Weights of a small image classifier.
Model: arch vit, norm layernorm, moe soft, num experts 32, patch size [2, 2], layers 12, width 160.
Rows from block 8 of a small image classifier, named by matrix and row number. Rows with one number within an expert belong to one neuron, the router's apart. Each number is 128 + 24 x the weight over its row's rms, rounded and kept within 0 to 255. All counts start at 0.
After each expert's rows are labels from the 100 images, of 14848, where the router gives the expert most weight on average: "responds to" is what is common among them. Only what is clearly more common there than usual is listed. The data: cartoon faces. In brackets: how many of the 100, against the usual share in percent.
# router: slot weights (model.blocks.8.mlp.router.weight, 64x160, trained with AdamW), inputs 40-79
# gate: expert gate (model.blocks.8.mlp.gate, 32x160x160), inputs 40-79
# up: expert up (model.blocks.8.mlp.up, 32x160x160), inputs 40-79
# down: expert down (model.blocks.8.mlp.down, 32x160x160, transposed), outputs 40-79

# expert 7
router.14 [ 84 111 142 114 134 149 131 112 143  98 115 120 176 144 111 128 102 119 142 172 139 149 110 125 147 129 105 130 145 142 137 133 136 192 104 119 161 143  80  94]
router.15 [104  83  99 127 124 154 156 157 144 112 108 160  78 134 127 133 146 151 104 171 120  99 127 156 119 160 177  84 122 166 141 153  90 135 130  98 102 151 152 118]
gate.0 [185  96 157 142 159 117  88 127 170  92 142 141 118 104 150 118 146  62 137 122 143 130 123 120  96 135 139 163 112 137 122 116 117 110 146 138 116 139 176 144]
up.0 [146 128 165 138 139 174 103 116 172 165 121 175 121 163 187 121 114 105 128 114  95 111 142 158 120 150 133 129  94 132 112  90 103 111 121 131 132 120 181 125]
down.0 [ 79 108 159 115 115 111 122 134 156  96 122 170 118 143 140 162 182 118 159  88  71 103  61  83 124 134 111 118 131 102 111  97 109 146 140 104 125 127 111 131]
gate.1 [139 132 163 113 145 140 122 162 107  88 145  98 144  98 112 111 140  88 129 107 131 105  98 106 127 158 129 189 124 108 159 142 120 100 161 125 147 139 144 120]
up.1 [129 126 114 131  81 128 141 168 149 128 136 119 102 114 124 110 133  94 101 101 140 141 153 138 108 190 104  88 137 130 123 157 137 132 107  83 113 125 143 128]
down.1 [128 104 168  95 144 127 120 108 170 173 110 122 151 132 144 129 125 127 133 134 129 142 110 138 166 152 168 157 141 166 107 128 122 127 137 103 125 163 145 110]
responds to: surprised (90 vs 12.7)

# expert 6
router.12 [108 150 113 127 145 162 136 124 161 148 119 149 159 162 150 131 117 163 117 148 104 146 112 114 100 112 123 167 145 116 111 176 159 157 135 151 168 105 108 105]
router.13 [111 161 109 119  93 114 130 125 133 127 128  99 123 119 122 134 133 164 164 127 150 148 144 110 142 128 112 162 167 126 139 140 117 153 116 168 153 138 109 135]
gate.0 [116 161 124 123 149 107 159 112 134 126 110 105 106 152 109 123 131 101 148 159 136 136 124 164 146  91 155 133 123 142 130  68 124  90 131 157  98  89 151 149]
up.0 [180 158 123 112 126 155  85 168 112 153 182 105 144 109 141 142 149 100  90  82 145 109 113 136 175 150 130 180  70 144 131 150 123 122  89 131 141 139 106 144]
down.0 [143 147 105 147 179 116 147 116  98 153 131 152 138 115 150 132 126 117 158 165 111 104 133 133 123 153 163 147 124 131 124  68  87 126 102 122 110  80 126 132]
gate.1 [193 158  61 156 104 132 111 111  96 150  98 106 184 115 163  97 121 136 126 143  98 130 177 112 122 126 174 128 147 103 121 123 133 132  95 152 114 102 117 107]
up.1 [101 113 182 120 152 135 156 173 151 152 141 157  77 153 100 135  96 122 121 119 143 127  94 136 137  99 111 103 124 149 117 166  98 118 129  94 116 173 137 105]
down.1 [100 156 140  95 104 132 136 138 159 148 145 167 138 109 142  99 129  88 126 148 148  97 150 144  92 141 150 121 146 107  93 131  70 151 121 121 203 113 150 152]
responds to: hat: no hat (98 vs 60.5); curly hair (71 vs 14.2); blue hair (67 vs 6.2)

# expert 26
router.52 [ 96 105 157 100 114 136 159 105 155  76 101  93  97 122 100 126 133 123  87 151 135  82 114 144 145 114 184 149 132 105 132 115 125 162  97 140 149 139 103  92]
router.53 [107 110 141 132 163 149 131  98  83 163 109 148 112 142 121 153 142 136 119 145 153  90  99 113 103  92 116 117 143  92 125 117 139 159 130 159 166  99 115 139]
gate.0 [130  90 134 108 119 137 124 119 136 101 100 113 129 136  94 110 107 138  84 130 101 104  96 121 121 132 181 152 130 117 179 155 158 183 109 124 121  95  99 108]
up.0 [128 124 121 143 168 139 108 158  98 161 162 136 128 103 131 138 161 136 174 153 127 131 116 121 103 149  83 126 176 144  96 103 104  91 138 117 129 143 145 131]
down.0 [135 135 150 105 145 146 131 150 120 125 114 105 125  99 146 138 105 134 153 138 112 103 142 133 115 160 120 141 186  76  68 135 157 131 136  80 171 107 144 128]
gate.1 [144 148  85 159 146 123 107  88 135 130 111 137 126 142 126 121 106 182 165 167 108 160 148 102 128  91 137 162 170 127 101  84 107 135 134 146 135 112 137 115]
up.1 [123  79 132 140 146 103 124 146 170 132 115 141 101 177 125  86 145 129 141 106 173 123  94 146 155 115 129 144 151 116 127  79 112  83 169 120  85 139 131 142]
down.1 [119 117 152 111 139 164 116 158  91 114 157 110 126 114 115 191 130  97  94 124 112 130 131 130 139 125  87 137 147 129  94 156 128  62 116 108 178 126 100 175]
responds to: spiky hair (47 vs 13.9); orange face (46 vs 14.1); smiling (45 vs 12.1)

# expert 21
router.42 [107 186 125 161 107 158 134 158 130 139  93 127 110 149 150 134 118 171 155 135 165 156 151 131 103 119 125 137 148 142 122 165 173 158 150 154 114 129 103 142]
router.43 [106 117  90 114 132 113  94 106 112 103 171  82 147  78 124 125 120 129 118 118 152 136 132 129 150 124 128 131 159 126 137 150 126 176  67  94 150 121 103 124]
gate.0 [118 131 157 112 132 141 118 113 137 112 128 169 151 133 136 107 167 122  99 149  81 105 140 152 138 163 120  77 113 156 122 153 125 146 109  73 113 120  97 129]
up.0 [148 107  98 156 118 105 133 153 123 156 103 148 109 168 127  74 135 135 126 157 128 138 104 142  81  99 178 131 142 114 165 122 138  93 173 131 124 111 189 118]
down.0 [163 116 126 120  74 161 113 116 131 136 121 154 151 175 148 141 112 188  96 109 154 124 132  92 145 106 160 150 162 116  96 138 149 128 171 146 126 100 128 123]
gate.1 [146 141 148  82 165 135 157 131 136 127 114 133 123 106 143 123 150 104 125 151  87 139 110 114 137 157 126 126  65 119 162  99 154 105 172 139  93  95 126 110]
up.1 [129 123 138  93  67 122 151 172 106 178 131 139 109 126 139 142 143 107 101 117 129  64 167 127 151  94  96 160 134 156 101 125  67 126 136 130 145 122 173 159]
down.1 [145 124 110 122  92 134 113 131 120 151 140  80 119 106 101 137 147 121 119 137 115 150 146 129 111 146 101 159 110 133 111  81 115 128 121 139 117 129 136 111]
responds to: long hair (57 vs 14.6); winking (40 vs 12.1); laughing (38 vs 12.4)

# expert 8
router.16 [163 123 120 101  94 140 152 167 156 155 101 120 157 132 125 128 117  87  89 139 108 135 123 145 113  96 133 109 114 138 167  98 174 113 143 134  88 141  81 170]
router.17 [145 133  98 111 114 133 162 134 154 133 103 102 114  98 154 113 149 157 188 106  93 134 154 128  95 110 129 157 153 114 159 141 148 124 123 108  94  93 101 141]
gate.0 [182 104 157 152  70 162 128 133 107 109 160 168 104 149 113  71 143 107 127 158  93 165 156 124 102 122 108  71 135 162 160 120 155 139 111 110 134 133  93 129]
up.0 [157 142 152 135  69 168 157 126 126 150 144 166  95 159 130 114 106 116  97 138 106 128 177 135 126 102 118  67 152 153 145  99 140 115 134 148 105 144 100 118]
down.0 [126 129 122  81 122 110 130  98  89 130  93 134 143 128 102 129 142 153  81 110 152 117 138 135 129 144 144 119  61 129 142 135 121 111 105 124 154 101 104  93]
gate.1 [136 113 103 151  95 112 123 151 130 111 120  87 103 128 135 130 145  95 150  83 137 123  99 131 163 118 135 129 128  72  97 143 132 133 155  68 137 163 160 150]
up.1 [125 141 137 146 107 117 108 187 143 139 115 101 154 117 106 178 141  97 119 130 187 136 107 137 163 118  98 147 142  76 142 131 114 127 131 126 137 168 137 157]
down.1 [117 148  95 129 143 136 112 122 130 105 161  92 147 129  81 103 143 117 116 132 154 148 141  70 121 104 117 119  70 121 159 153 147 146  73  91 121 173  89 130]
responds to: sleepy (97 vs 12.2); curly hair (42 vs 14.2)

# expert 18
router.36 [115 109 156 108 113 176 139 169 119 136  93 144 166 157 135  99 120 131 125 111 148 149 101 112 120 130 122 123 136  89 100 188 136 147 142 130 118  77 113 117]
router.37 [122  82 143 107 142 149 146 149 124  99  99 176 161 122 104 125 153  91 153 135 119 107 154 106 113 143 100 107 150 116 135 140 128 138 150 109  89 105  77 147]
gate.0 [145 124 101 140 110 129  98 127 145  97 139 124 144  82 134 136 104 131  84 151 154 145 130 120 179 123 149 139 129 143 112 115 148 123 123 139  98 141  91 151]
up.0 [121 141 115 144 112 142  92 122 114 104 148 151 137  90 138 139 112 129  59 138 146 140 147 135 158 122 136 134 131 158 100 136 151 144 150 134  92 129  84 127]
down.0 [135 141 128 100  95 168 149 133 115  85 143 144 111 153 146 100 128 145 146 127 106 109 144 131 124 126 129 146 158 183 117 154  74 104 127 122 135 128 135  99]
gate.1 [152 158 141 162 109 116 175  82  91  92 134 130 110 119 109 117 118  99 130 119 122 103 114 115 154 126 144 168 111 132 163 135 136 111 151 139 130 171 117 131]
up.1 [144 102 159 140 116 157  76 122 161 148 130 114 140 115 165 114 109 127 110 153 142 136 133 121 104 106 162 123 168 135 112 142 145 138 153 116 143 143  83 125]
down.1 [ 88 113 120 159 131 104 104 113 129 129 163 124 136 143 161 135  87 146 142 133 134 139 123 103 136 147 165 139 136 147 179 129 118 111 158 130 133 115  98 139]
responds to: cap (96 vs 10.1); winking (31 vs 12.1)

# expert 11
router.22 [122 124 123 142 123 134 126 145 101 157 134 114 103 127 150 155 107 131 112 146 139 116 109 119  96  82 108 142 125 101 124 131 119 107  82 157 144 106 141 178]
router.23 [137  87 102 162 131 111 120 167 118 107  98 137  82 139 142 137 175 167 134 128 157 144 109 117 128 119 160  69 195 150 106 128  87 126 139 124 110 155 125 127]
gate.0 [159  98 175 102 117 123 166 103 117 126 131 146 112 112 156  89 116 125 158 122 127 105 116 148 168 159 104 142 115 116 115 113 155  94 129 160 116 160 157 139]
up.0 [ 98 159 108 145 118 104 148 136  97 115 137  97 145 154  95 149 137 123  97 138 134 161 129 141  65  83 177 107 141 115 111 149 100 148 132 133 132 101 112 124]
down.0 [101 126 157 108 125 115 145 145 150 102 167 142 145 141 118 119 153 104  97 154 115  92 132 145 105 127 145 109 121 113 120 138 147 167 136 128  95 111 101 123]
gate.1 [ 51 157 148 134 156 175 123 107 123  94 135 119 118 126  82 136 118 121  84 159 118 144 145 148 125 133 113 146 131 192 133 146 147 187 153 112 152 110 119 107]
up.1 [164 119 146 104 145 112 149 140 204 102 112 166 163 146  79 139 103 139 137 174 114 174 130  97 130 141 160 108 109  75 131  97 123 127 118 140 119 144 142 139]
down.1 [100 109  80 101 121 149 132 124 123 122 151 153 135 119  90 160 147 129 109 101 102 153 134 135  94 112 124 137 148 104 147 153 140 141 125 132 135 138  96 103]
responds to: hat: no hat (95 vs 60.5); a mohawk (86 vs 8.5); red hair (54 vs 6)

# expert 1
router.2 [117  89 104 149 100 166 116 180 119  96 137 148 139 159 134 152 117 132 114 146 145 117  97 112  74 115 133 143 137 107 150 129 138 124 146 131 163  93 138 100]
router.3 [173 155 120 174 137 132 103 132 136 113 160 139 118 139 134 136 122 150 139 128 158 134 159 109  83 110 113 111 133  94 160 155 149 104 116 167 133 105 147 146]
gate.0 [120  89 117  88 138 127  99 120 173 110 124 161 105 126  94 100 102 113 120 134 108 105 111 124 157 115 137 138 144 112 107 111 124 148 153 105 128 149  99 107]
up.0 [127 124 138 102 111 116 175 120 120 143 121 117 124 127 108  95 112 144  81 119 132 140 115 119 116 127 146 108 132 180 113 141 122 121 144 118 155 138 142 142]
down.0 [140 172 139 111  80 158 131 127 105 129 139 131 118 114 131  98 114  66 124 172 116 111 131 115 128 130 138 118 158 146 149 121 114 117 104 102 195  73 120 114]
gate.1 [ 80 185 110 134 111  97 105  72 160 125 106 108  98 121 131 106 152  99 157 115 105 141 140 155 142 108 149 104 146 126 118  92 125 138 133  99 174 129 125 125]
up.1 [ 67 106 163 124 131 127 148 120 136 126  83 123 111 146  99 144 134 148 192 117 124 128  78 150 126 117 137  96 122 164 141 171 103 137 123 145 151 119 108 122]
down.1 [135 120 111 112 131 136 157 131 117 140 129  99 103  85 123  95 159 138 136 180 108  98 127 137 124 120 176 114 121  89 101 103 120 122 165 129 133 146  93 160]
responds to: top hat (43 vs 9.6); winking (36 vs 12.1); teal face (33 vs 14.1)

# expert 14
router.28 [129  97 128 147 102 102 156 119  93 149 157 144 130 148 166 160 172 129 117 133 111 130 143 138 152 151 184  95  93 168 151 111 108 129 110 142 139 123 151 162]
router.29 [107 105  92 126 134 163 144 140 126 123 125 134 138 153 127 182 125 161 119 117 144 117 137 136 144 109 124 134 103 165 192 134 107 110 120 115 106 117 134 140]
gate.0 [111  83 116 145 153 140 136  87 122 183 105  97 149 157 109  74 128 166 144 143 115 108 140 142 157 136 136 131 135 149 156 101 131 136 134 112 125 152 110 114]
up.0 [166 175  97 105 106 122 145 100 136  96 147  67 154 139 121 162 117 113 116 124 112 147  95 115 146  98 126 123 111  84  77 163  83 110 138 131 140 107 151 124]
down.0 [141 133 149 134 166 127 126  93 155 153 125 133 124 114 113 127 135 150  78 130 109 143 136 105 109 115 144 150 112 125  99 169 114 153 125 118 112 166 122 114]
gate.1 [161 157 106 131 123 173 158 122 118 188 156 111  91 155 143 143  77 147 153 137 116 104 133 119  71 138 112 107 118 118 127 192 118 129 146 145 171 106 112 124]
up.1 [163 153 117 104  86 135 134 108 124 181 155 113  97 172 138 115 107 133 185 150 146 111 159 143  91 135 126 102 131 140 122 161 122 128 134 144 142 112 129 106]
down.1 [118 132 144 159 162 155 113 189 119 135 120 125 124  94 137 111  68 126 143 119 149 105 137  79 162 100 112 136 173 101 127 128 108 126  93 147 119 183 175 141]
responds to: cap (55 vs 10.1); winking (50 vs 12.1); sleepy (37 vs 12.2)

# expert 19
router.38 [153 109 133 118 111  76  99 143  83 148 138 163 138 113 133 148 143 121 132 118 155 114 146 115 133 156 122 106 125 104 138 194 115 158 121 141 131 151 118 174]
router.39 [141  83 140 104 127 115 104 120 106 144 155 126 113 109 150 155 102  98 153  84 167  83 116 143 141 150 123 149 102 152 125 160 106 137  64 160 148 149 123 155]
gate.0 [147 145 119 175 164 104 132 127  79 151 127 165  95 139 163 130 106 114 155 128 110 120 140 119 105 141 104 142  96  71 138 160  75 157 106 151 113 149 141 143]
up.0 [143 137 121 173 171 131 123  98  95 129 145 173  76 123 154 147  81 115 154 131 116 115 119 121 110 128  91 144  81  85 150 157 101 148 104 161 107 137 140 139]
down.0 [143 152 107 117 117 126 138 108 126 136 117 103 125  80 131 167 129 167 149 130 154  91 122 114 129 108 120  98 120  97 152 184 106  78 145 101 144 147  93 115]
gate.1 [110 132 134 137 126 128 143 148 144 148 132 117 154 149 127 116 108 137 105 138 131 174 115 128 136 140 118 128 139  78 111 112 156 122 128 115 108 131 165  87]
up.1 [152 136 135 155 144 163 122 114 122 128 113 162  94 113 129 151 123 131  96 193  88 120 140 105 136  85 120 169 153 119 142 113 136 128 124 144 205 110 148 137]
down.1 [ 94  97 188  96 132 139 147 144 125 114 109 131 124 152 139 111 151 128 111 104 132 137 146  93 128 131 125 135 100 118 129 119 136 108 143 126 116 158 126 168]
responds to: long hair (99 vs 14.6); beard (43 vs 20.7); white hair (30 vs 6.3)

# expert 29
router.58 [121  83 134 139 118 123 149 160 129 103 100 137 144 135 126 138 140 111 135 130 136 107 158 138 152 114 157 153 123 135 151 124 126 142  96  88 144 132 137 134]
router.59 [134  75  91 132  92 157 114 125 147 156 125 144 144 132 113 127 117 157 140 159 119 132 159 132 101 159 149 142 136 117 133 153 139 128  76 136 119  56 144 172]
gate.0 [ 93 144 106 115 133 137 179 142  87 121 164 114 147 106  81 119  98 168 158 139  86 106 123 105 149 130 132 103 143 157 143 115 125 143 131  75 117 162 113  87]
up.0 [107 148  94 156 145 148 153 120  74 123 148 123 126 128  96 122 102 179 134 181  86 115 138 112 157 108 129  93 131 140 151 112 117 146 119 124 127 125 149 117]
down.0 [162 153 130 139  99 131 157  85 153 158 135 128 141 150 109 116 105 131 101 150 116 120 134 160 132 110 118 103 170 105  98 129  89 145 130 153 144 148 137 113]
gate.1 [135 142 163 136 165 106 125 127 141  73 142 136 123 130 134 159 133 133 122 137 131 155 123 133 136  85 149 145  82 150 162 124 138 138 142 134 165 129 106 115]
up.1 [153 162 162 126  84 167  95 151 137 111 151 152 113  90 118 156 102 103 114 100 143 132 134  86 131  80  97 153 141 126 128 109 144 102 123 148 194 149 166 116]
down.1 [106 178 134 150 127 183 139  86 147 106 120 139 123 119 119 135  83 188 118 177 134 149 124 107 131 112 134  95 143 125 151 139 125 104 148 104 131 114 169 150]
responds to: sleepy (39 vs 12.2); a mohawk (38 vs 8.5); bald (28 vs 8.5)

# expert 22
router.44 [ 84 115 118 118  91 154 117  96 126 126 119 144 168 146 110 125  91 115 146  96 120 128 102 123 139 123 136 146 143 136 140 173 111 176  91 154 140  69  87 121]
router.45 [118 152 141 120  82 156 147 159 154 119 125 139 108 129 110 133 132 119 134 145 116 113  85 139 142  95 142 141 112 101 161  98 145 122 117 137 158 164 105 178]
gate.0 [130 108 135 111  98  95 130 170 127  81 106 111 112  88  91 133 125 162 189 100 130 108 121 118 136 150 144 101 118 147 122 127 128 124 149 100 111 151 133 158]
up.0 [137 163 141  99 145 119 111 118 106 167 144 128 124 122 155 129 140  91 107 125 105 124 109 121 148 134 136 140 114 111  97 183 150 140  89 108 153 104 122  95]
down.0 [118 148 158 183 171 109 145 137 138 128 126 119 129 126 137 133 166 119 148 130 162 137 141 102  84  73 112 146 138 139 121 116 155 104 158 111 129 140 133 114]
gate.1 [125 120 130 176  91 135 113 137 129 109  78 138 155 146 125 135 131  80 105 123 155 149 123 176 118  49 136  83 131 171 131 130 130 114 154 122 107 121  87 136]
up.1 [145 100 155  88 131 131 169 114 157 166 165  85 108 143 139 128 133 146 133  96 143 112 125 124 155 181 110 150 109 145 100 131 105 129 133 162 110 152 165 132]
down.1 [128 101 119 134 166  72  91 134 118 185 130 105 127 122  99 116 142 146 183 136 145 172 148 111  99 102 101 131 152 125 147  91 134 120 152 125 126  95 123 178]
responds to: sleepy (97 vs 12.2); long hair (41 vs 14.6); cap (32 vs 10.1)

# expert 10
router.20 [106 134 143 117 135 188  91 164 112 138 117  99 158 100 105 119 152 160  99 124 131 135 114 138  92 147 118 120 164 129 129 100 150 148 133 128 144 126 142 124]
router.21 [161 150 118  64 112 136 116 156 101 122 159 140 116 156 112 165 132 123  97 150 127  89 109 137 116 154 120 159 134 141 124 129 121  95 177 153 129 123 140 103]
gate.0 [126 116 112 123 123 171 126 176 126 145 111 117 175 121 144 107 126 140 105 141 141 154 105 104 117 137  98 122 112 119  99 232 142 155 102 121 166 117 110 156]
up.0 [ 80 132 116 130 165  96 148  92 122 101 142 134 124 167 129 131 141 119 132 128 109 142 129 151 130 102 161 132 142 153 155  74 142 142 112 138 115  84 136 125]
down.0 [116 116  97 117 146 127 132 121 141 106 124  90 143 166 132 141 122 138 124 114 127 149 141 139  59 101 184 120 117 129 134  72 123 137 163 119  97 132 150 129]
gate.1 [142 144 108  95 118 108 136 134 115 146 130  96 130 123 139 124 184 151 109 154 165 153 118 104  91 147  89 115 133 150 114 118  88 138 134 130 102 144 110 130]
up.1 [142 156 152  92 146 127 127 148  94 105 150 124 133 147 117 150 134 166 127 139 131 134 121 142 109 122 111 133 117 141 154  97  81 140 161 116 167 122 125 114]
down.1 [165 157 134 106 125 126 134 138 141 174 147 115 130 136 137 113 127 131 111 161 116 137  81 152  95 141 126 126 120 150  98 103 101 138  89  93 115 125 111 112]
responds to: sleepy (76 vs 12.2); green face (46 vs 14.7)

# expert 12
router.24 [153 145  80 109 166 152  95 153  78 113 133 123 167 123 149 149 114 168 112  98 136 143 138 135  96 131 133 152 110 131 125 159 128 154  94 117 149 107  91 140]
router.25 [132 113 117 145 134 136 109 147 131 145 130  99 118 101 175 120 125 123 130 102 163 132  97 110 127 128 104 113 170 130 129 143 183 120 103 141 130  90 102 143]
gate.0 [129 155 116 121 153 109 134  96  97 166 148  95 118 133 126 107 140 125 110 160  76 182 110 123  85 146 131 119 149 133 143 154 152 163 137 147 109 131 111 106]
up.0 [119 126 103 151 161  97 118 155 144  98 125  94 117 148 128 131 148 154 175  99 141 165 139 120  94 120 128 101 160  73 111  96 135 144 115  88 106 125 150 102]
down.0 [136 119 124 141 109 117 165 132 182 153 150 124 140 147 103 142 127  76 123 146 134 131 163 141 157 130 138 114 110 104  99 153  93 148 112 114  94 141 145 154]
gate.1 [132 127 150 143 194 144 145 123 157 157 115 120 136 164 150 156 117 174 135 120 113 163  65  95 122 106 106 122 146 132 111 104 136 164 144 186 130 114 120  90]
up.1 [137 131 126 108  90 107 137 159 105 127 189 134 116 108 102 107 136 116 123 109 144  85 131 139 160 165 126 138 120 118 172 143 129  72 132 111 121 176 141 189]
down.1 [155 131 117 120 130 121 117 114 152 119 129 143 112 155  98 152 141 125 106 136 122 173 112 163 100 126 135 126  97 119  86 107 139  87 108 153 135 125 158 127]
responds to: top hat (48 vs 9.6); teal hair (47 vs 6.5); short hair (33 vs 14.8)

# expert 16
router.32 [110 111  98  96 117 129 142  88 124 120 107  86 134 122 130 165 105 128 155 135 141 121 179 155 139  67 146 136 119  96  75 141 125 153  75 148 164 125 123 134]
router.33 [133 132 118 119 144 161 123 115 135 124 132  87 152 113 107 152 145 124 135 110 156 116 110 124 153 115 103 132 145 170 151 165 158 139 127 177 143 112  91 138]
gate.0 [181 127 132 132 106 151 155 162 145 121 135  89 136 109 145 154 132  89 105  80 127  96 173 129 114 119 143 156  82 135 116 173 120 143 100 112 131 116 112 166]
up.0 [205 133 135 128 107 137 172 166 148 131 103  88 146 121 151 138 124 112 121  71 119 100 182 145 125 134 128 160  90 131 101 156 109 127  88 112 130 136 134 168]
down.0 [148 153 191 112 146 130  96 140 145 118 168 179 147 153 149 118 115 148  96 155 112 125 155 164 132 146 102 166 155 141 114 169 143  82 122 124 139 147 144 128]
gate.1 [135 131 131 153  94 146  76 166 130 133 112 128 148 141 133 130 143  97 111 136 130  92 159 131 167 112 128 156 114 128 149  99 113  88 155 104 124 179 184 127]
up.1 [115 157  92 149 109 176 140 116 107 125 185  94  88 134  69 176 121 150  99  96 144 131 109 136 155 142  96 124 114 155 123 146 137 173 114 150 133 120 130 165]
down.1 [121  93 158 114 158 114 139 100 121 141 143 139  99 125 117 106 128 127 126 131 128 155  65 158 171 174 106 115 103 133 133  81 112 162 120 108 153 133 113 115]
responds to: sleepy (64 vs 12.2); beard (54 vs 20.7); crown (26 vs 9.8)

# expert 23
router.46 [145 122 145 124 108 127 104 144 114 145 126  86 148 103 154 113 146 133 103 151 124 135 126 131 171  81 161 155 128 164 154 112 143 130 117 123 133 147  73 124]
router.47 [167 140 110  98 131 168  90 165 118 145 134 156 136 114 132 142 163 126  81 134 168 131 122 109 122 117 144 107 108 111 140 124 140  96 153 128 135 105 142 117]
gate.0 [157 110 113 125 133 148 122 122 132 148 134 152  76 123 133  87 135 118 153  88 143  81 136 132 111 111  92 111  88 149 107 135  87 134 113 130 142 138 144 173]
up.0 [128  87 129 135 106 109 121 138 118 165 114 154 127 116 105  88  98 113 123 108 132 109 145 149 116 147 152 123  87 102 127 156 153 125 116 150 117 155 179 155]
down.0 [132 136  92 125 134 149 140 166  79 132 165 109 133 135 180  85 117 171 127 142 127 145 126 111  91 143 128 160 129 129 118 118 126  65 164 162 142 101 123 135]
gate.1 [ 88 142 131 147 121 149 105 165 155  96 138  80 153  99 156 132 143  80  97 147  79 130 164 139 118 133 140 170 137 136 176 117 117 106 142 159 130 105 127 127]
up.1 [ 97 115 142 112 115 123 121 119 161 127 152 143 126 173 100 181  95 100 110 131  75 129  82 114 143 101 155 103 163 154 127 134  91 119 137 117 109 105 131  83]
down.1 [160 122 133 102 163 115 143 113 153 132 108  94 111 103 110 123 164 133 113 174 132 154 127 140 168 126 165  71 133 122 103  98 133 135 102 138 131 178 105 171]
responds to: pink face (91 vs 14.4); sleepy (33 vs 12.2); white hair (29 vs 6.3)